Rows from block 9, named by matrix and row number. Rows with one number belong to one attention dimension. Each number is 128 + 32 x the weight over its row's rms, rounded and kept within 0 to 255. All counts start at 0. Numbers have three digits each. After the name is the row's rms in percent of the matrix's.
# q: attention query, key and value (stacked) (model.blocks.9.attn.qkv.weight, 384x128, the q third), inputs 78-103
# k: attention query, key and value (stacked) (model.blocks.9.attn.qkv.weight, 384x128, the k third), inputs 78-103
q.7 089:096159119131123137112095139130093111152060114081112149099187198127094129104160
k.7 091:102135108121098160123135144128160146091108082143151097143135133173086120162058
q.8 118:189142083104136139153129144128161167069134080139130118206103134142145113139125
k.8 095:133111150106180153128134094111092131122173183127128146176070143081138127143151
q.9 089:143154075067126146105104142159133090180061152071107149106159182119105178103155
k.9 098:116156137147139152178156166115126179151144155120171134155150073091115144079112
q.10 087:212116134106122149134095117144125104095166187137145093130066067091138139204125
k.10 100:108113141159078088126129099090124123128117180105148118102126143047178142091155
q.11 113:113157100121104104105128133108092147125129089111129126086116112195149143134110
k.11 115:148146149110178104139091117065125058117119110132104183095115108184143172141184
q.12 095:133211143077147136095064155142090112163106075128123133137116147164135086137186
k.12 105:136135129110138068166109123092136083116083092164114136117110106168123160165102
q.13 095:088187111118132129084112147129089114184084103104126154050155137161108142131168
k.13 098:110129102164118138162114152088189140126095097112163131130147125150108182137149
q.14 087:109086120156134162101143168181124171159127202113170193119106187069089180160149
k.14 102:094136127155069160107108151122168182139115142118161111157142120086141121050162
q.15 082:044108174174085054117167191127116150103122155136140148146103175134098164120095
k.15 094:160146102131133190126104139112148118123110081115132113097162119147080135115124
q.16 103:189119155107150170148108104154191056175130157108149154128116095105130141138177
k.16 115:075116106144103107117141167131081186144116170132153078119157166063131096110107
q.17 096:202125094095192101173128122094197124081146122128122106199133082158174175138143
k.17 089:132123167110147127117134136121077141133160192094107141134123136072139105144164
q.18 081:124134114115158109151087198182141106129082088110113150153130159175094099147178
k.18 087:141193073093103160158132150167152165105119095134132081162135138128062164136181
q.19 099:177147054094111139121081138160142109106113090097147106131101097157130105128161
k.19 088:156087153119157098166138059079133093094127198146123179125099123115153173168125
q.20 131:169141101122129095158138151124115152082131067150116091149122074169115110095110
k.20 110:157080124110177071150121098122115083106139117183097157123071154181118125232124
q.21 107:083142119167082127126138163130045190128123055104118179071161135186119091102133
k.21 104:166160170095184101132105111111165064089131031145133165103121139219128151163137
q.22 136:159146097131117103147136171138122149052157057130125105181129090159133120116103
k.22 097:154130126108168120131128067103132091112154138141097149137077154178145151196163
q.23 108:142153115137110111115147157061114152089150095130117118112123058170171141099103
k.23 115:169132113108168120138118077093163086117129105146124189113112121189163152187153
q.24 096:195092115128178111181110170106162110100169136107112137182114091127163151124109
k.24 092:124137129105162177127126157125142178142183163086099105108135137108089130113187
q.25 104:084079126172103101142169132135110151101152144152142144169106128081092106140089
k.25 100:121121109137090184081108079171149130139145103092120099123179118109113129090159
q.26 087:166152067071126147179095106092198103135115150097123102181156091121195196099128
k.26 101:130088125130136146099157147094137192161137207079168147122114098099155101126093
q.27 117:102097154137137163099107097119144081186123175127129138128138201099111159121127
k.27 106:135144107138070185127151162132163169148110129093177113127176111087126114048126
q.28 142:094094164130120155110123113137129086188125174112133156088140175099122155149135
k.28 116:091183098138082147135111159133162176143118107125153118150183088097159108049111
q.29 118:106094164136145159106126093104125091194102184136122158051115161103159173146114
k.29 114:137151100169091132138120157123134158169118135074146139155180111070160124026165
q.30 085:176138148105187141129094061132128096129155148177086103105085088124157134148077
k.30 103:138117139156100105106116104117091097156120230101111138118137126064181073108152
q.31 099:128097130174089118165135113101128164067172135149097108164098050137169141144059
k.31 100:123095138127145151126087084121136077129153150100114132084138136105153113113213
q.32 094:137150112133153091146127138067102097123140066094121089089149100180157097073132
k.32 107:139114128107200096115121114129083100121133094163094153115114126190133161190129
q.33 093:213135175084151123120122095129150121167123139116085126210079102159138109169127
k.33 107:125094092117098088172128158088093116144116193153102096094106181112171110143137
q.34 100:081137161146080140094118102166104136106129162160134143097111130054086136138129
k.34 097:088144187152122105122105099124100138147107118104154129174142091054194109084128
q.35 092:150091099130144080143165155118134178065136141164119100190099090125128144124085
k.35 088:155111161101166159137085102103100149132146155117076174126113112164167135157168
q.36 089:112129110136131165096126133074129109209113162099165151035122134096159173101179
k.36 089:116164080161057184127121110089204174156091096117168135130164089113128159091122
q.37 082:134112137174103122131109167154125148109148104145174106118140157115099039080126
k.37 106:108118146106169063132148101142116112104139054181118139138128177162142116166076
q.38 086:074153124112122120133128154120090113168097131113109123125205215129090106095132
k.38 098:138121143100136145127132162165107179149137115146119118145132115154091128127076
q.39 081:121111151105114120198184103139179139079164153167134108181122101132149156137059
k.39 113:143092123125050181106157123156118145151130140078152128108140108114103085133185
q.40 088:127102137177141116128141125154144145096138114168119121131135147131123045110076
k.40 096:108123107111095131099175126205132173108117038156112092159137169170090076165107
q.41 080:099127183153138067137147185105073164134110105140146101137116157110102098100176
k.41 109:122130165112172105118123120166127162120112065170097116170112140195156148132049
q.42 109:126096136164117104125134116079107171127151119162105151120084078144146124113083
k.42 108:153119131143096143086094058105137044161143151082135152091154126118159136099255
q.43 078:152105188153146124094093103197094098121117100184109100133061108124144076140169
k.43 100:140091158139135047139121097084107065081111170130119133124127157094202112077101
q.44 084:102117184173139114148140136154088097109137148162144110135111135104080089151091
k.44 094:101112145122092065126138107206110094126140104145072085142131138098151077114106
q.45 121:136187088048134153095130135141118129163072111124117131130146119181117116134157
k.45 109:162130139116200099129109132064075123116115176146100164121122109154185153163064
q.46 104:128130178100143164128110106144185079226107141096136118077117176125133134137174
k.46 096:097116046150063147122169151122133167155098186120187082136195164064094146070126
q.47 097:127127149206075143107168143165088151104129120136189108139125132115125106112134
k.47 099:128097135102089112136138103126139075069134046157117104119125169175121142178102
q.48 093:149125129210070120122159130162138161072159069143158121135129122151124078110137
k.48 098:107126141109161112128127106167104060096140093179074144137087209187135129176130
q.49 090:138154091111152114131110114073152168095095082090107145148174116170149149130110
k.49 103:146161127101178204109113139114127160134153149120124134119093081129055107131167
q.50 082:153094177141147153130061067135149082176149178093144147078087097102159182182149
k.50 103:093110081182071125139122148094143117166118192108137113107165138069140141069194
q.51 088:187134148156133132121091157154154136088176102165146110119130093130175084131163
k.51 106:115100119124171075145142086095137071094131125168101110112122174132170150136121
q.52 081:098134227186105099138163079130119152109158115107131181073171085165151089137060
k.52 084:119132116141075084125131143161126061153131085131103124089151187150101100117173
q.53 082:103133118114143092129170151104086149104160071137109133126176117215129091122057
k.53 088:147108126105142104103147106167122101116123064110087159087117137179114082180092
q.54 101:123150151151137150130143130166108086174119179115143148039144141092100135099159
k.54 087:099182073117114130109140128166132170140115114110163091155178130120143145087140
q.55 109:127102156192161137168093123130186088151131130092157103133140111090165160119141
k.55 095:072151092142091154126196164185175213110131086153156090138146191112086148130082
q.56 093:137166120141129103106134201173066193052105097175126122132109125141066090128150
k.56 104:174141149108194093149116087100153091068142056140093138128104129189124171183123
q.57 096:202137099078146135160128087097175113078154099125094109180183098170161167092070
k.57 087:158085204117176080155138113146088108180166208137115152154111161103146107170069
q.58 110:160160085136129129139118157171143146068135079174114084202104120148132083132110
k.58 101:139079142080188102153122090129097085092154155164062131133114163126152144184112
q.59 115:077099201180096083093130113117075128166130093136129157067138173146127104135130
k.59 106:113152136135096162112125165141148099109112036167119110119151139198087128130126
q.60 086:127123112134118132099147146152158095123118114084142112151160166108115121152157
k.60 116:086139134092170119138177127200109184110147112132140072199114147116104127130066
q.61 083:118146185122167161154098129160151087170112124121123157078119140104105105182184
k.61 099:058144067126057085147152152142152118124095166118164072142138148087097116083145
q.62 086:110147110101117173135149163159147113145098103070150133114220204121075165130165
k.62 100:124148097139147170111154159172159192118128061133157108160117107175062127149043
q.63 093:109094171122107147102136058173119134172116158132086166124119151123115139149103
k.63 095:108110138156062114134176143148109154146117179108145093168151140087127068072118
q.64 112:152159140114125142135144060148139065083134093171084078117127120178135132185101
k.64 106:164106082096088148107148080117144119155147164099131147151178123108200104125099
q.65 078:138085111099094178105152152143192100114118117134142104162134202141078078141127
k.65 100:164107135142148189071118094111107047181158105060118109158151172132154153124167
q.66 109:135127114147125176110147089152144126096171079097096120148147114180112116184048
k.66 104:163137077175127181062120098113130099132139089110114170115148132162195130105121
q.67 097:104096161120093098129106142151109100159131192178123109033104102115105122104184
k.67 101:093162204074151095210141160141111166141139104146139112132110125109050092145106
q.68 079:125142114064117070137073116122177063093108125214082165142113062142199167130163
k.68 095:163097120099102105129084112066111190104157188142076141107123115082217185162066
q.69 088:135136111068147066100120092111116131134154127155041144112112114166137175141143
k.69 085:168035107171112099114155084105132156141126161131103147129161126066212108045123
q.70 095:098178164137124135089140150232200109074091112171143123115158142128081072170061
k.70 088:137181094107159146041164127161131150143169063136123144164132125165161136173104
q.71 078:145195119184143107178150080139177067108145103102098100134126099146169159134176
k.71 094:140119084129072148089163154113161164167110200114122084137119147116192115064069
q.72 090:115086078125162129105116161084113180141170109092147145185126085127157139082108
k.72 088:115151111179165095165105147099102098094140132108106089069067110157096240135164
q.73 082:148194161160082171115142129129112128093138123100121138134121108152118107136093
k.73 100:083183152075158140145145145145129132168123086146174154116158087175088101125113
q.74 090:167114158113132154137126147141091140135148175085144131072120143110100170096199
k.74 083:076116209142140126223110102154145125139132099098162157112179153114053081150185
q.75 107:185122143123162136101130050104156131094148127139067098069075065152151169155117
k.75 103:122088156138079103143155115134156147142137163126170193132164081078157079113131
q.76 095:166147106115139174105103080040060167164147117114085122128115058152153183124116
k.76 097:102127107105113106155105144094124151117102134130147144066136051141128126084117
q.77 098:125090069117139112116127151038049205153149109116077181189151102135172178109110
k.77 098:130108102161121091149115059116091077097111164169111183108112100131154184108093
q.78 103:108090126101137083159107193154122128165121166149191128112149158084132096119209
k.78 104:112111179131178138160108141143161108114143161130126096173117163108099143179156
q.79 093:128181171162107103145126150202179056082095152135154079076115148102084108139110
k.79 089:128156169070161159157160152183167172166145103104147075159122156168108081159147
q.80 089:114069110039133175075076153132097153105146168101116196165130145120128118158063
k.80 110:130163138114172116146129121123111057139146055138138191124175105155091138162153
q.81 107:126172109166100117121107099093121136093110134125113107098151049153141161135084
k.81 104:121127072098075113144154124108141148133123179137127113096111085118242140101082
q.82 097:157192091203111076143156084113101119129130121106175108133168069133180159090132
k.82 100:134095084113045111124109125113175162127118206137141075127142136096202143085098
q.83 106:118111129117124034142138192132105128137093133158132124146123152125132118084150
k.83 120:156071152182140128093119123156107167077164142142073116140058130121132164180114
q.84 086:098082106089108084121100131089091169096109129171094193149090106116168154078140
k.84 103:158106159178157068166119115148105147080149143167067159128072076148129174157074
q.85 101:159122119121144127083111100094113173122117096114082113163109112181139153127081
k.85 093:133084109189108105076120080117104132125136143140100149105140092151181132084085
q.86 121:163150134147124161118128044153149084069121139167086132120127115165160157182083
k.86 109:123118127114075121106141096130164146146132152128152161133195126086207101130107
q.87 110:152118117120107137145099143117117093142098199098187163105142130067132150113175
k.87 100:078178134076118150217152164157130120127125112104173123103159139113057125171124
q.88 083:096137191122114090124118095130112106093134097191057115051097049123161146157114
k.88 083:146127191086126105153134135130121220128161125161135162103107051135130104128058
q.89 105:136149107118110144118108131114084142181113133097105147092143118137141186138147
k.89 097:103124128095067114156166113140151156155073147122182125118166142113149047076109
q.90 118:116118119123142135151076138104117116197123188080206134101167126080181150097208
k.90 104:095128143112137093206112153120139096124115164125141072112124147086049128141173
q.91 114:162137147133161179084138070140142119076131098160065142144100107185091135169078
k.91 111:151112105172078151103146101149129156153128102134118202129174120146191105103069
q.92 097:156063127134157145134168153148121204128162144117150149183136156074107110118109
k.92 109:129166165164234139124075122138116062107134079119143152120107133170043173161135
q.93 098:155067157127130118133113168150153114129111159122114108122083153107119132105170
k.93 105:113071200194144143097124148155113110120164110075125163150133139119038107171158
q.94 104:166152082166129143104093123074111121092110149111156156191127095124138198085118
k.94 104:142117071135071117138113132106149146066123186168088089109122110127201179124131
q.95 103:080129076140099095102103172082062193157130145087182155159178142085105159046141
k.95 089:087090121156146104123128133128122117083087116163080090138061135162132177111158
q.96 092:115106097131113142147112197129113143154109184072222156127161174087116087099185
k.96 099:112200143104171127178117182130141118121115087121175086142129164152033126157140
q.97 097:094136109133095139128114150074101202195098182083166101089114104087160168063116
k.97 104:088165129092164106221135162106122145132124100136165124090112099148066129144124
q.98 095:143130122149117190100099149141107172145112139075199162143126170100121105136104
k.98 106:094193104110134137172101146128113072120133088123137131126150160179053161173168
q.99 120:114130147134117112112189117158107164083163061156071096156141128175112105147044
k.99 101:163079108166114151055137083124134137146130152148114177112150128142211073076115
q.100 100:126106171124117106177138125177191084094136101136151086131141105143107065151102
k.100 089:143133143134187169106141131133114132135172108118138132112087124181101168139125
q.101 101:085149134092118058152138178144143124170107138163142109113128169078129086082215
k.101 100:156085139111140102098131107109118141117116171125085057161092140095141155140162
q.102 103:128149117133121114150120144148185053118118103140172103134140164128114073153114
k.102 100:142212084058172172156120117104125128144123114108136092149113151126129146146156